A small contrastive image-text model, trained from scratch.
Model: encoder arch regnet, encoder activation silu, encoder depths [4, 4, 4, 4], text encoder norm layernorm.
Training: 7500 steps, batches of 256.
Data: trained on close-ups of made-up surfaces with and without defects, 18.9 epochs.
Rows from block 4 of the text encoder, named by matrix and row number. Each number is 128 + 32 x the weight over its row's rms, rounded and kept within 0 to 255. All counts start at 0. Numbers have three digits each. After the name is the row's rms in percent of the matrix's.
# fc2: MLP down (text_encoder.blocks.4.mlp.fc2.weight, 320x1280), inputs 960-1119
fc2.105 099:148099112081148135133173181162115125166107076044040086129123093079128156150116196110146085168105089133125114146201101121144062172146065071087132104166191136100173118122139116141144138100152137103160144134150124084127068120120180117111101098105094184095077084105102109069148093195161137129125142152115135116135097156148151124114095103155109162116149097100100077133114120175163101134171119133127103118085143109116078152162167113148091082223108188171172101077118162099111177114058123
fc2.106 100:131170096132103138135157080110112134140084110176134121163142104129125093139145160105150151131158168082133167076127110153100070109078103117160122150133135107083114155127102108052093074111083152097164138098033109077102111142086103100129135094119118119107156106083126116144137112067111120076150085094154126128131160087084134191074162107170159120161069085131086120172103166106160095157103190132161173104129142076111082091142127105137153092163121040089126141208067092167146194118092137
fc2.107 103:116141110086159171113112101153115097111153140128162080165128134116087134131122196142087148161082156128077166142131113136159162142055146168118120210099149133109155121150074152148224128123140174154147114209048178128166130131150197135130154101124144138155154117170110127154096131140133105180145191084118099136158150147199089188151117152154166135121184111081098103123134158120228125127100147140145107180120152126127094135132162104110108161099125125158137128132143104091114171128127170
fc2.108 095:136128129100111072127122136128126113158089099120160188084126119170120159110151119112092176095138131196130141114100119126110131053035089110158090130172123137129134106144150082185114155187159117058128076078255117123124122134117103103118130132181196188075122120115119147098114135153137133145115186062117131121170162147072175147083064140152084121154106096139128134030103094111068120140107079055105106177114165145164144178105174167140139149096152103162128137149147134106147161084178133
fc2.109 101:134157136121156105133151095107163141132134139104111153196144209152160153145162240157162147138157197166151134158111123130140111164092123140164171101130144100079139143129178134137105138163100111176162157185116107170114167127152127100159100113069082171199098112176169159166135095154104186133113161150156185077182137125190130197119088082117104165165128160147114125069137201103184138124117143154076142184151123156141117128117171186111083122185176111139080107169134161112121145123123125
fc2.110 102:124125164164136143148126155138123122118097165185100100112128143157124114231194180144169130134170074154143123144177127126095121144209199176170117150128160148169190101145175104123155133141147107096135083184194120134130090125139153117175156183113087100147113078176147103120174153105104163088107175053176135117096088107142095099138099141088156112147138160094114099149135122114098102099158096136157103170173149093122094085124149153133174133058131078085248147129118128119114075146131149
fc2.111 102:154075156089134179155060115119211169171146204094136164115083188121135097114113129152116141116142148102126116117126098121117155152177150175105147119105120097155159147104120127110076140078121080062133178107201090100118131142112140120130115106116099121154147065066118147078129123158087122105119196150118144129148113027116141165111097084142108198128225119162170069068146132074166114168122162152063089090114119108202171164149131131189093137170148126089117118153144109098176145131154142
fc2.112 098:126134106157100128164152105150167186159114148040166225173037174153129131095113125119125131126171206126087145116166177092085121158114136134104160061157148151142180152150158121113171137124092139163146107134047126198167159155142242087097138114142200141121135080166154100120123097122125073112170203124118154106129117170154147089131165125124156116147101112125129122165141151158116086101143126132150112079085112150188106040147127211119142141114189123109120156131131086151142158173096104
fc2.113 089:126108151138135151128048096105135124175165075106136124137108186127113105115155190093073148106154172213123165140114192094164165125162133160093131137184113083132092125155121190123108167116118157138161092113158155117105133117146173087150156173136087166126099149160126086082129112085173089137131124088095138120170082130195092138087166120110160121107125134188149135122076099087181142089070163158140118171107090128162120114097141103121131127093109128103173127170189135089111116107097112
fc2.114 106:107110156156104184149177133128189132155172110139131149175115138077161114255082145136110167120101194205160118149072120123154174102072126167185136118167194146181091162139150145114123141103146173121098094153189153201141127157145161082105075103111167081137177150155121172190127165163097120172189253131130086196181139162194154150081143145116138122141138152080132156089143139084070141140201110121144145172135110150132151154102133182135087125101118091121213215173095164103162135150172087
fc2.115 098:165165157174127168103101182130093133115121127191137198146091124164102109234135128142103134114117117190060092171157132139165145170097117140155112146128176120108106183096119101140162101154146163138109149119097119137131125115110180173180129123093126077087108151181109134175145123138149132185115160139095099168099062124158110121152127156116147175114136110144103120181120101144141113174114094104111093074149150188108140108150124080164105101102157076104092127157183128136120153169110081
fc2.116 102:134095110084084104151069089116185147100157134095128108120083164154120141101192179159107129157126115121096202100098180104150100144067127111150117136105099138141128111155160138151154177112124142121160156133029163100152107135152080109095155144135135151144131131156111125104105146065147147127124090109160116102149105158128095162150143136107110097147120073155107124117119129103107082133128109115138123061158121159142142075113115185042114150115129120133070163100137106141105096139135122
fc2.117 104:062110074135176146135126099124129099119111128183099022106090069129139175071122137081115081088127156106149140146170162116148077096112135130099118047099178098136083142138165124115111054143140138150113118068207071126114149109111137110096076090078133097086128068132103052088102129104135116120126066117147123144116128155135134124110123157121062106099076103113164066110081101102149103065050159087136165129079100142140109104112123124130145095104102070165129187132117124089155167130124127
fc2.118 109:100106157132058099134102172087063147126136133077065160157092139122117135131119128096145105157086156097158132170058116143167146191089111123165118118092107143102199099154133121121117162111063100071163139085082081171131129138114116162097128128101205135131094140109091119149069152054097097128186134152161125095147094072143130110156114158121141138148110161113136119101139154144192138097119045130074128160112060148080173139073136146138129191113108120082047096128129114117134062129181148
fc2.119 093:120123128086191115131150137123157123134120134127159148123154121120150123143118138122157111120110114156157202109122138077122150200139169106190104113166192117141119113119108115150115187111107129090149150177098081088117176150109141154121135117104111079069114178146124137178111144124138171084092145135160110185151159135110136110138112110142146148184167105123122153091148129115186154109093120187165170183119132121107111155130186160162105103119118142144116161094145143112116129089167130
fc2.120 097:097165134070149078138147181167087125129114123178189094164149114186134102210119174077127131155163076182164169132119108103164168091074084143172124151097138156195193120173123190129085081177135111088116133111167161066157123099168100121113153136153125150073151042162157098183143134170150131146071105110147101131138108094194125177114069115122157153102151107146140152139132170156114195174190151132114138135105136126128173139139164111178162144112164185106187156064126153078138135136075132
fc2.121 096:115116121126111109122168099116106120121112093124064187116136105068115148096170096140112107154097117115101120081184110126127125145149132162204106177141208122136139109058126117156151130164155162078111152094015113197139151113123187121081150133114055108110093112071093119147139097097118150196160156108183076124191157142077098136150118124123112124133087133177108127128147143098096136141119113164122161153171140102112173151163097160197164172101138074132168139195154096168082185131202112
fc2.122 098:167152056088078082131131180155124115134150106130142147172110112081090139102158185127140075127122175142198125093136106121161084104141147092112171106102109106118121171140112193112103075115106135142079113117176103050132088156127063126161130159162223133128114135097125126108080154146077092158115092149134094128162080089130100123091180159143144154132132157125142137140133127149150120109177079130097109192134102142136164126112155095130095099128060165091153118133146114100144129128155141
fc2.123 108:122135155139203116114181156108164156092156143117162122160178210160144160085122156146135143109113107172082150146133111147125069148147149168185125139169178139182179136167159142139112157129127124095151148225184124073118166112156112134164162129142074168142132163168113221178146180080146123068163177169134120212159140121095166166177116148148129148165114068102124118102073157145186098128123143157130132133106132106181140167172149135161173135143142168119108160155146154126128139117160137
fc2.124 096:138171116159099101165084149129120110186154101070115167108147161179125109105220224103121115092117135157118194148155122176113154117153128086101165166105122114123103131113164063107113135157118140134151101115180080117151070141129133149065101100076133159154136127056116133181105088189121110163119134113092171109105148092147080173137103123081129104101138047087132158157097162135149140106136158142155123083078066115150107140144149107071152196125147183169064163092143152156075072153171119
fc2.125 096:105100110102146159168152193102090134162150132137149072063135090128141073178171061118145141179134170098166098143137139086097088173133082110118151102106129143079121094139108135102083113138139090126151142078086108150090153098123012118137150109103174125088115174119191111109128118039129129121138066153135099130094078083106153146141086146151152135117108139115162155136131033105100117104159145088111132143141128120110118143154109083152118119168138096102135142116123129147132103109155082
fc2.126 101:181118109203191141149108136127148166156184089198131154124169158130176076114094098117133079084147066079147144139202152124155089119192137160079147122150084137176117112149118097097100140091227082182164124179105145103101142128093163174135174120099170101143103107085102183085120124131122123125130099104064184112142151114061141084132150134139105187133129145130102170161152072075083137118127098155182145162141144078159071150153128113126106120132144100085225138155158182111091192109131111
fc2.127 103:072067131116162139217152085107170117109079116139109120086055148189120151122165090112140126158141145142138130129151142148147157059068131119132129172138057128209140151125137102093114155143119133144090118104072087129128113091148061096080121126128128133184144117124140118179164140113134136159126086102147121148162142103023129137136115140146151079132072153135124124137147131093092137136116175138097173112133106135124085148136170188095105098113158081116102119161152134166131144107110139
fc2.128 100:112131111180162170104168155104057109144074188092124136111178153113140136148110105219082175076149157116115097099121114160103095118077150182137107087126086150046165146128124130139083119175115068094111125032191159099069144081103178089080080128074098130114108173134119052174148162095149143089186211180128068136089115141000129127066117096120149106206153121149075145131148095080164107161117182131116127134176179144106096112171117065052138145112143131065124188112156176092154134136142143
fc2.129 103:178140128130096146163155148119075109082193134136134104161119076103119134176079149114189117134127108089122120143091152056163106074153129127158135113128183094179143090068095130107144170166123109136100146082126124086029124140079071153181190111099158149118112170095144086093108096142144161133130090108132122122149094167165054163085193138120129128113087121140179134139131133117170177161127140135176140121125171113179113197104104096135189137148142115098201149118101073134143098136144176
fc2.130 099:129129178102111189157176190157146124082166149068071115174124154119113139065120122141066145135173149151186232179120191110134158153120114136127162101069148101105130131117135131155101115109150158118157149158189132100109152126127163146141174209151024132144129181140141097131084122148114112168156118134182155121133145141155110169110142168113153107146136100113117151057145220141158075151128165153151103112187106107160129095084093140105165065137164093134113161085144171111129236172160124
fc2.131 103:107107125130126123143153151125123103086099131074118139086135180101152130059144111120110151161137125117138121152092121116103107101166134117093105142078092107136078167129105140116080081120125099126104088079007062074124111067116111116132106105099075157117119099072120144137087077130116113164091093171129072157150115075058137086157085076107134121115125117129142086154089057126086153105146123170078111138137118107096129149103123040148086142098130202105163074132129078119130133103146091
fc2.132 098:161137135151134124111100126116139112124129125069106121139112162135150170114180106139115140123143113081090127126050112165118126125163124115124117148129153111173096079153113089094070104149167131085126118164068116116131152143123102153097119120053169161159162165096102091140057103106100133067203196119087126132195151069129070170103126189163138131073182155130162141060134155179158116136103125118105109139141123119137112154052110110106173127132121255180171117149143124105120145123114110
fc2.133 101:160106150170112151115156071136118118172108144113139144077147145138129126196099126111170119150124138173161130114145158116172176168228161090145123108097156079100141125167151152115148158147108127122137137151054138079169181138121072179139122170171177108117139147126141116148124115128130155140132138138066141154171129120114124113146102146143114159216104089167120131197137127190146200192176175098164136172139134091114154147107185093141186112163162115103137109152165147119120113149055167
fc2.134 097:153121141112180144128111160109141167139121137077122123050128088096093081077131090127153128153130124041117110123143140113151159098150128216095096144058113077138145074125115167167073095199151127050094071160032154101100167108118082094077119177149128133142166119096081141139104185116086067145100049125151122070136118155077157128124101081173085154099102097092137084113128048180136147103151123153117110066095144092118093116146095116167110121155167173074064160108097140128135116155142111
fc2.135 096:151102154109128141141132129194140144156127119087131133178150112168109134043111124158153122138129175067105115182143165110107128100086075075075160130109090113102154126106077091108173158126146110159137149142185141120152128122177095123084157129137089179116120098135116130167108086103127175132190087076111139138171116126164111145143132154154136138117127119150157149117132101105079142167124058134101167119077182090148196096093106138198177157166030113146097091128111122126072168118119106
fc2.136 100:090142150121099130156123103149123146106148134132141140120120094122097144069165131137122132078134140145109158118117108084113131120160174166095106108127164113129163077109136134094124092149096092134121149077101044151085128172147126131065191095129186131089129106135114094161148170159026083164135111106112102149188119107172110134131125128127130145099101114096137182134117111109176083093152119098142154090090114116138158078108114112136134087123125126139069163134106120172107089131093130
fc2.137 099:111161194091148102142105131146146141100083121181073119107126135138161138133052130108149132124099073188142161149159148118140099116103114136132152109106189131143097130130116180096103181122171127100157147134234091107155128140136170160207072169121099126146118092098151082109148107080100121097119099160179103127210165086141146115169159090099049139123145146161131093153082089145124120162134152154137141115158100152140085163155105107138132148180107124108145085124123111162141184156139137
fc2.138 102:122092094120110128113140121095177118117151148125132078122147141070175125103071123165124196124070202033154119105221125141131101086223148147107128125115158121222127095150126125119111116154136179114152130196250138099142108133144189135159172134099118118110124060127130085164116152147124082171105087085085122111113110218090160144092176122108148123097151135076147128116169119132131142105122142162139147153110113173185093198145114111153212141122103133130148136092158103099167184147139160
fc2.139 113:114115077141099066118090059127143141135097128159128136070067114090106164056190113119096125121109132025086169104157090130134134109205114162018130131147145132195096105089099141170107117115094098161131164111154155120131098143085125104094149192084151167126057108095104077042134146107082126133090036088124145168120135131118115151119168140120087175140112109149144112126124084078178093116146161171112149124169164081150086063101136176154133105203136191118087134113089131062144123110037142
fc2.140 097:126109143127099115128133130141130128133083112183156140146185097104115099122177068182157157120146150049102118119165197132149195158141068129109141054117152108114081129172114117144094115141157109151166115169123139071175155147126168112113104164107121134116121119105093148103124124103118146130123222208130144163182139116144159144171152140130138137120152160157137095158136066127132096162190182166148099111131120120122135142122131171124149109152073179121142072091120139131181175188174137
fc2.141 093:114086112193167075107176181122089157072098131166143134092150117140157102147148136101192107123165087121118101093120146144110111154104158164152143165144105123087176159155178083179151127195126181121138142203138115089118150152096089091133137142106073112090132185179205129105147177155133165108185104139119153100140101104160148221154088141152142106130144192121157193220091114122096128127175127174122152116109130107118155127095120063147157115140134163100084129122118131135088155137130136
fc2.142 101:111095103064127113116117088123107140067146116078139141110092111134072130066088134138186104119111161091093140088134118111120169105162092117080133085121138113109169094093099103085155136113122130177131144127057086131052127137136158118051152118075117102123144093134154118112117121095131114115064087131131102080128098113142117105101087095148123087121133119066111110097118150105136084116091175134148110119124109148083123145077164102096091093095081145130141129101135107124076128096156064
fc2.143 101:174126104180104147147110104151138125144125128100161255146131103135113198058090172097184124148168101160110140116079153128122170171131153072151132151125114128142093136132084131164167126170137133093183123245134102110108123094144161134124169156100068120143149122115168122121131069082141090154129071151170109122165134150093138101125140120097103117174047127147104138152086144143146121146077082107183105148117151149084073106103150068144113168134150120115072153112148142085144164130088220
fc2.144 094:100119120144162163095102085134084109121120165118157109140121108100079143078099150090145132085109133130102083185090090152136191101083133086150146115102147092077049095118134088122123106129094138121123158077114110143109128112110110123141111064103102124145092060122119108120162172061115168086059102126139107172161047145129099114123073131106121092164113086114102142090103163117061099171118117159093186142093144161071136159122128051068081091151105086126146119125107175172114174077090158
fc2.145 107:059098114080174128170120120121110148094144118104101183125115120108074119168112170154128089163142097159157111132130075172098122081168138125098163117107138173073154145119107093121142130086143122085107113055156096128128121076127135150100132103127094160058132135125102106145115147170156079142120136116080138129111150121215037028107108138100106111148088127106061129121146074113106149082083104084149158119107141096112113108156124097140121078114075144125087084130103123124095073141130108
fc2.146 094:142155114109103126088122108093155123123125066167110097124138161079128154091115054105091144144130145103147047098183138099105089131182090098139124084173109112124145154089157085096159164079155132146143127136136097094125150142103110118165171124141096127188139095107158072081123144149135183087102085121113091141166152133049139109155190103157104142119145132075087141115125099130120107114102074156204107089155103102182151076126149049121153129113138133106150130136179115114129100127088098
fc2.147 099:147131131139140119179165140135153127146069161164094131117096078128142091188094114134096112125149196224122148141195139147153164082089151089117112137048175145129093129128154132108153104140091091133196132155095119126107119087132198108179229144125138129117177067123161186179159155121076164167122130157116188103128152110138138106126140138154184115097101179110086148216162147118225127138157162088147111150143078116111087106098163069113151137133160101180175139146137125135179190116031139
fc2.148 103:092112087117126104139093080120131142141143158102193111090104121090186131108066095115080123112139069148157113093105165143173137153184131133128106113144180132080169140095129193108159141096102134150153147130218081062076105153127155045097197187120138102140151121111132115142125138113113135123107137127140137143156148074008139106135129072164140190149125103110127145136136059113129155123120125130136103096082104089147152134088132081110155149199178072090101135075110135118117055149173105
fc2.149 094:114159150172143085088122107137150158112077104146128128089094201180136134211103069119170171094169118076143112092107149106152137123156134121165105101094169129054086183141149053113188154150087125135132137145122181113105126134129090160157095148146250149172070134189167119159156139144142170078195109133183123110193096172128157102075136152070092164139102137142123141255126148150138184103175078173129144167141134164182149111107141189188074102159108087173110134090176147196104123092173143
fc2.150 101:076089101141074118132092112144132091135119170152136118126101117096114134139144126153170107108121159111122067062123133126128075122149116091149126149103000163027156117085061144149100127144086125119102089076045105111126141137132075089149101073140168113141100115130152134125111118136150106089150121123123091057077080133000113093134106111135117119137078106143119092105132076121056158106125151113081151120125139140133111079106131142133107082144158093073102039111089152121123104109103171
fc2.151 104:113078084088142092094132132108130094087113120135090075101141131092155129064152145113123139102125147077135096150105129125196076099161113108132102106106118116099108108111079049115125118130118088166153142169167127143142106119091091150137094128121144164141144155100137108115077134139045163124142108107156154097105124125115126108128113139091149133134166101100108117117154134143037164139131134115180163142165072128146125151110068101150136169125004151040101090090107162120153090134148116
fc2.152 098:149108140136158128171098102125155169146145156062132116172172127149132143091042149118157174115174139146115192124108086169177154087125152139081141155132139157135153139216163164131125125102108115096169071181237118098101114166130164100132159208160117138121074195110169162151113122124178156126126183141136153116110170129145188175142122155154195090155151144145173139115055139142146125124158142103145103144104155106138136098136153125105141159134141171101126131168137182097114218092131156
fc2.153 097:122144162143199176112101122103142146098141166088088169121079162130133132101145087099112141099146130159145216146098125086096125122214191151098124145101213136029130127183108145141108136153061116172109097107070147167123148138176101158188112117130149169154064147093155168119145183123089121119176131118176111116154129148124137160121144111164066170151105116100096114149103151133099162121112127102116136159150165168170106141180158127116139126153118059102131135129121183100183133192143159
fc2.154 096:144170134178148159066090124111106144106144078090172151168130102117101109154113161154085131097108105231175085116182157143123166152144101128118112147063114095120099146147053141087159181186120142117126102097151137150126136099130146127082090113182111169166161088154108146128173119126068159156084156135045129109102130159103121099108123126171159118103094114134118183105144115190081109132135088151135127143122134107137109154051130128130101130103155172147183143134049144139081018103091108
fc2.155 094:085096165106090141070153100104111096128139100097088095126069094101127129159138146116123109129109147101126109081091135123146108124083130144138093123143110116140118165090120159150140141070187100126139102059127168144149131160088109150105116060117168090108132097134151201119107121057082107124083155164122137103098104084151096125128134133137107121144098125127161141075143116100124119097100169147163085063135078136101162103076151136148165118131072119084151107162134098123154132162095108
fc2.156 100:149108125116092159117076099136129135088095117163118102130142144108133066068132080083106077206042124111114098111094102102131133109111135150167086115136042111101152108129119089109083128112115139077095144114000141116084139077072048133129146134154173132118092099122126067152176182126064094078160080118118101116165145127061125102117141092180166118129096149147129131172093118179110097142153130137055115117085120130178097073149138138125138171078159148148094099119101081178128081097149130
fc2.157 101:087133163139112174159098187163078166165146108218155126140125109059102133243121097118090114131101124193123094127205129155084066130130090079105140170100140121121139118131143115156118128077105115183160141058112169096140162101162168163151199158145060113158138116093145111132107139113105149133133148116168140108093115109125120101095120145087126175143102090092095140160059114106117136115149135091138170075109099117128136155139130097115077143156186112117105070129155135142096159102130135
fc2.158 099:125168109184175136127116138200121107086128120148165168128090140116133143134137072128065091141120177176145132102143109098128127105126137089124114111177103120181104135135086115155118122194120135108159122078184114151138139147106173145163124139207224061107109105140172135165136155090035077111152088153170132194132069131093130132092136152112114092136121147127093100109121101131132156156114128147172104118109127145116153119142125090135163160104198118162088063120107162137149145119137163
fc2.159 110:108079113145126119078093137096149120147160108162066124178082098096172097057139155130165113110093113170166091113100125123149107077119158134136150194141051125157141118119136165131110113065160173115115112120179134125101117096135069103145198080155106108153103105103141139056081152082058121120106032091099116174115099100149132131078129125109152117123128090094113132144087121090088131114092072109141124081119144120110124076128183080073164113138143153129049108132136112113142131053148088
fc2.160 092:162154142164148078169139110147124104130116129098179027095109112155060078159155166133162126084185102116156116092156117143096167083142143166104097139112101197153122152153103181189123114167082130165151146161120151130095105141098142149108148094120131141115153203107106116133190163124110164173099051058099085162104135156139157135137135122090095140104097144098135135140135117088112170149105118122215121116127152127126111152164132089096128142161179174142156190126105116098060111129105125
fc2.161 095:062125134095164110180139143088090209110168153094070100135119062198128104147091062077139133114141109110138108127081102113159193098127116141194177105131157113144145154192163097110110123138114112111153141068189147111117139094182111132069112164139079135142068171144123142085116142152106155072172112090110129123109128156147085196096130195138120103099093165107126170127129141104134166110133112112134169126134137182133158103105056125124155137101100109138117142137077155113108138109132131
fc2.162 104:171137150128199149175104114131118115112126124099115063135078111144115103049156173101118113107125132122135119125098152142096114153142210122126164120142019161091121098142145162137200115036142079106163137143066053077136081111146091111089125164163109093153183159073082155088157079121031107197039118117092113147101116094179117114100153094165133184049086120155128121155119103108086146130072074105141132133148069143162116127081175138152136102105179153129099073100156150139176152136116182
fc2.163 099:073114122121167075121147114129113074092141201121077098120098147128085124100090144106130106141129148169126091156151123133119127117122125088150157107176111139060154085117150142127133164108161102137168163160186105190127131164105153113171124136055031112102193151094154157131130111172074108107127091132154114093128170132139119138131088139102121146099126083119128121092107097147159133143199114155129092107152138120167144173130175104165126111096148191121189134115106150146049146088157152
fc2.164 100:108148090143151122202155143100143154114130124052104035089099163151117113161121109123138172142133170102167115126138127130115117129126123102136101196139161200076128126166145163122113108173157161116114141211057112212099138140111131084133100133127119111095124178152155128084124118181118164128127105107138151112169116152127209132133165072104084133119113155155137127185121111171138094151126094173139115089108152159096131189134129096085112144146128081139118128111106132152095152090161168
fc2.165 098:131105188094081098075156120164099139114136132152117096146115088164166128089072127142114127162117138137106148084095089113128112172102088058151157141106171139074063137119157101159134154126154148111210187152152132119118113093120166126173166194110148126111120053139127064137161103116150152117142034161127091109160163138179159196075102078153164097078117111120120138149124090121170097169116159132081106149133125104113105134126112166119155116136063082170169116129114082154122160110255147
fc2.166 096:147155186137139165130106190116055118128143075122106169093161104172099056156126152119147145139122096091170144139115131105135099163010131200122079140136152122164089130150115145096120097142150118104093158136194160161051153133117130139132093104133094106120088179114137089107049168134135148199147100151165115112130127152158115127186140150100142088136119166125131079086167134109182105130147186115149146134144120090099189142147147119124168121126142182052173113100116112179166169094119122
fc2.167 107:138129133110076119187126141132121105160118122059120124145137131075116106123124122125146137101106146177111171162146128164111155136129152126110140102113149147142165094148112109153073091205149132128117070055196088090097145155127210133115066131093074123096093148141114090111162103091126149105091133115116169124126114141118120123104137151146097142085145095084145121048098066103150117137114083103110102120119093109158095085110076107153056107110123103134118094125124184089120171102144132
fc2.168 105:143081105122155100049160110139141138143125138118111146131166116088181097172188101123144176199136171075151095110124163138112145138101141182084090154107097139108151130080123134142121164169163161174132139203084110080185124125104126141089120135114116167160202103109105149120126178122182159159137202218131129161122121154158104159105138110129153149154142146136139111136166120152155159103108151115104179096117065171137143151056151133171153133060134152105121043111156137131098118154161093
fc2.169 094:095112114122112139134143126137110154165147127128196120096150202144147140125110061129108110100171040162121116105082136140108133107075102117129099117147160072120080165134113141136066157104146134104118135163177143156114144111142082098123113195132153112153177099111140141165162077124142120114168084087156129099120148118065138003112171102149141058224174101163152172130182096107096159148079163140164119139160117125109163150177144103114148151121097124137153174162128134169155094161178107
fc2.170 099:160108124101088141143172182147090085096098113124137052081135121137135100093127123105109075150105132068056077115083144123138147143173157155100121068082136147105129130113115145128111118125129106120142161138078102120181133124116092151080160158139164186077063135122135092130127164096130148137079021056147162090109119117092112145148112159143089040136103110068111110170136106066170125075125097127160105103105173101136164149129103124156065127188086181131048205150136104149142144086121093
fc2.171 094:099065139109119151091130139068109152071155138040155102110112125076090104168131151110119124118109100084097203085055121145115117182154118133105117090121134147103075095197092123126091126097086135122142140041171103171131115183119127101141176134089132173157094094037108110123126101200109124147085182126155109097148135079111146144103138144094101109107114173128145124120061123137160157122126118116082137141089157150094132136140096085087147098094102110079093088139171139161123092110028131
fc2.172 103:106190129137190140088125146121116100101098137149084113149128088143110102081138156167130141125094054100127122124172159112079101086117084168141142137132148152157152088159137145125098102123134152113123121137148155062167117130116102153121100152178165114144137118116141129091151142146039132177132082063140065058103177139181175078072101156166090106138055166104134113138098081121090141142138099164129101072100086104114131146141103076107121156074149119117173105095071081171120034069137194
fc2.173 094:138103159085093113141116190063147162172143081040077133074109144131170145143137101073133086125146086146100090180125114145114140167141073144126100094127215133119140079129102198151046109136115162048180090157105111179142102131111124118126070172090146100157090182132106105099145186077150169119117204148133110117137158156126140162156082166157140072164099115095137131129117153178101171148124157133115130131138114085143077149129083118153152140111137138148168121126135170134136150147123090
fc2.174 104:107170119172086091138102116124180099116129172164156166120191103152162150134132186196140110091157146127167126139182144099162115155115167161189146173106145114116177088166171138134140116169193138198140155120218141155133163162118161118141151118146056116051141155140207139127080121154154129132168139094173115139137140106162151128176134110147056212134191094161165107084099122141114129080162161125151135143132131156155123162173124125107117142169208121093140143184097175121147095123132144
fc2.175 093:110148133141139193150116173158103116137160148154145190137123120073094088090103151130139092098157096117148124135098162107129163168124148172104127130111092161059117118121116111104130148118201132159172140069105155175071165117173115169119103096093022141126124119219082155206161147145135100132127095156158110121065076071074173171147076135089107118111096112057134119126175167132125160156150153114154160091087154118118079097136122138084123168138140130159098119112104128126081113124111103
fc2.176 092:111123170165124115126097124116149090107106131163174097152143108124096122135129098137137148129164108139087076156120165122160167136110084144123095107133098107143146140147109137176171090169143122162144113175145147090139077088136134112157140131179159155121162126114152098172139119119136105148114223145153163159181131130238124168172126124060131138125113180135127121128118088113101140102106157132073137173086126094158067126141155171142194132129124169077075105125127148087131177156144110
fc2.177 107:133160141133125116156125109109160098111171162180122153103091160122111170123160125148172148140137165106064110112128094139113133133142156115097128155129127149097163131171151158059104186114106139157100162168106133110144119110113170186140139077116146107132167156117166087114146140185111127175177154165163178130138111129100100061102141131154108208081173135163142111216140069091141142121143073098112135089143124172134142078103153200142128220093126154121094103119121078094101128174144135
fc2.178 101:186174160110110156127149085136100158148104102142137160183151165134150141126106105149111150149141130144104149138115167136157134150131161162071150140105123114095107094134059117107150124177170117223124106126185115092160104113129114114099116122206183147109138167153133168086122164124153119172089183120131101113152106094168121159184121127108144109138146046168120149066135186135156095125120129084171144167155098126135138124093068049142090137115124141136078096061168098177084086117096102
fc2.179 089:124136131119078124106126088108141172134180180138135164087097129093093125084077030130081139133157141149149131106122145128126117072163123196106132074134173156134189096115148146138104141215125146174146112090176099141126133128111150106185161115097094086042179098165161165145128157185098140138160193159105141136136109120166120108166176110154165084097162088114078113160152120118174134147153112091139114115123127124130136122138139102188123120165133081128124103173127169144193140135157127
fc2.180 098:100129119186182133117117103107109143122173121092122087169170085209149134125149154087129159179105173116095089144095147120132176138117136140124131137127118093073103126130157166127083159134141056142075202129072115137150131113145127130088128071112109159058132209092143109116177109153132168156139137108137160017062102130102078128151120150164146105107128116157165089132149115160095095169127083170107131122112144133133118171177112178104147139114105076110164156184131124118112136147115134
fc2.181 099:145128108150139097144168173131149160158141128152149081116093132126130149139127085113083153143130074091147125112187108080116168124146139102073161102112089114066107131121158152109155131086104143173101106063119134135147041080141135085106140151095081048140104100139104121058076147117109130107131082092101093068130163088000133123062152120156111178155159087178109130166103116153078160166193075139112135114105161095156145124157049184172116055124181109154129030099149141176114090141063124
fc2.182 101:034105111064089155158096066144134140104124092072111000093115077089149090053080076169134118100121065095080091072172112112131117103170113099111102135106142124100124112135157172112082061132133101124093103076170125123086124141120204110112104114092090172105147076119142125119138107151098107151086050178130174111114094079087119094207110071105098074097108125119102100107088179140109094146134082083105111158145117115085113098109158057129077057078107117101132118152108161122139097072158106
fc2.183 101:085150177135146159188115147122123155089158177118112153159144089137128141143084102131130145144149152122165149156141119113149122099197148154135115142134113120131138118133135103118187130155093151128074130153150174143119139115162149127151131101145103146118163160121169128154162197148175131110131104138154150169135108173130138078161133102133118143121152086129145169106125123133131101153135141150145108163158068144161086135144170108127120153139141066131095158106135129160142119144111133
fc2.184 095:135129129111032083040179077154119095107126122063083114096151124126143103101154147114099120124131176091073110099106136114148109079100168152128066125119105060111120073140121124089091099157097156082118131100148118069129100181082131205152146126110194141113170087140173067127131120116151037109133009115143049076098077132095126124169119129149161099178132100153109141110125149052156143103153130132136164067106111125114055116109137063123133126104124101122116119081108107168107168115140128
fc2.185 104:147146089106177159093146167161117090142180145148179167093150103111069129109110064130160134182116104108125133109155135151132118109076149157159107141067099103143114138147129114131072120162097143134129113088119152137123134110118123123183122123128109114126095125145090150143122129120162122064141079140174093100092121138077127100192106114103118131143090039160099165103171078105204127159125128160091135098103086120149104096078133111112143069087140157127049084151164144150106123126093122
fc2.186 100:094100124078101106112139138117106121150228088097146035108049158111113111155129126109062134046135174089166130119109127164119124181164121129107154098071140131109142083063093116119060113113149113119133094109104157055101036143128169131105093120132078059107144083138058169127152082154157110164136128130118150171185068108120129219111141111165109063096168091148124161206125093120132109170176132136112134113122107105112103089107106154133100145168131071126129132131125060167173188090061104
fc2.187 093:098156100078138094155100167136157083095121124180146119221182112151148101084127168127152175112179172084202128138156101112149169123102142177121122216111151090109108154135119085206173122151139088130171094098159109088184089141082127125093131153122144142136147186162127135108145154164143148080173139146099176133142117151118179170097145141105167140181172112172120139107155141124046122152109119167072120101098111169122112138182131163113159148124120172144090136135159130082125130125157094
fc2.188 102:085117137102118138064155144127091103106141076230102125157096106118078090137181132122091123142121083155159151118143135127127098091113157111156114129119053130116110132149131090104102123128155183128120097145061085105098101105121111120159125175141133144134134149119117099122082088077071086133130123153145101130134134108119111091112073085092143153150148100120102160121124081127060133117092090119171158163102162114118105078121131122083115092128147105084063097135106105093117091155108119
fc2.189 093:122167138089057048147123115191106133132091074184116134141151149106159145143135133174140135191091098168089081124087165127143176133185152152118139093120167111131097135064157131169075082103139172157201105083144114123161122148127139086075155123099157100137114132084132132123132099092172141128127139112170072089122126111127182094097058117075133134140122117088120146108089043127113089156163083062144148149124142080113091180077157082108159178117173176150151130168090134126143130126195065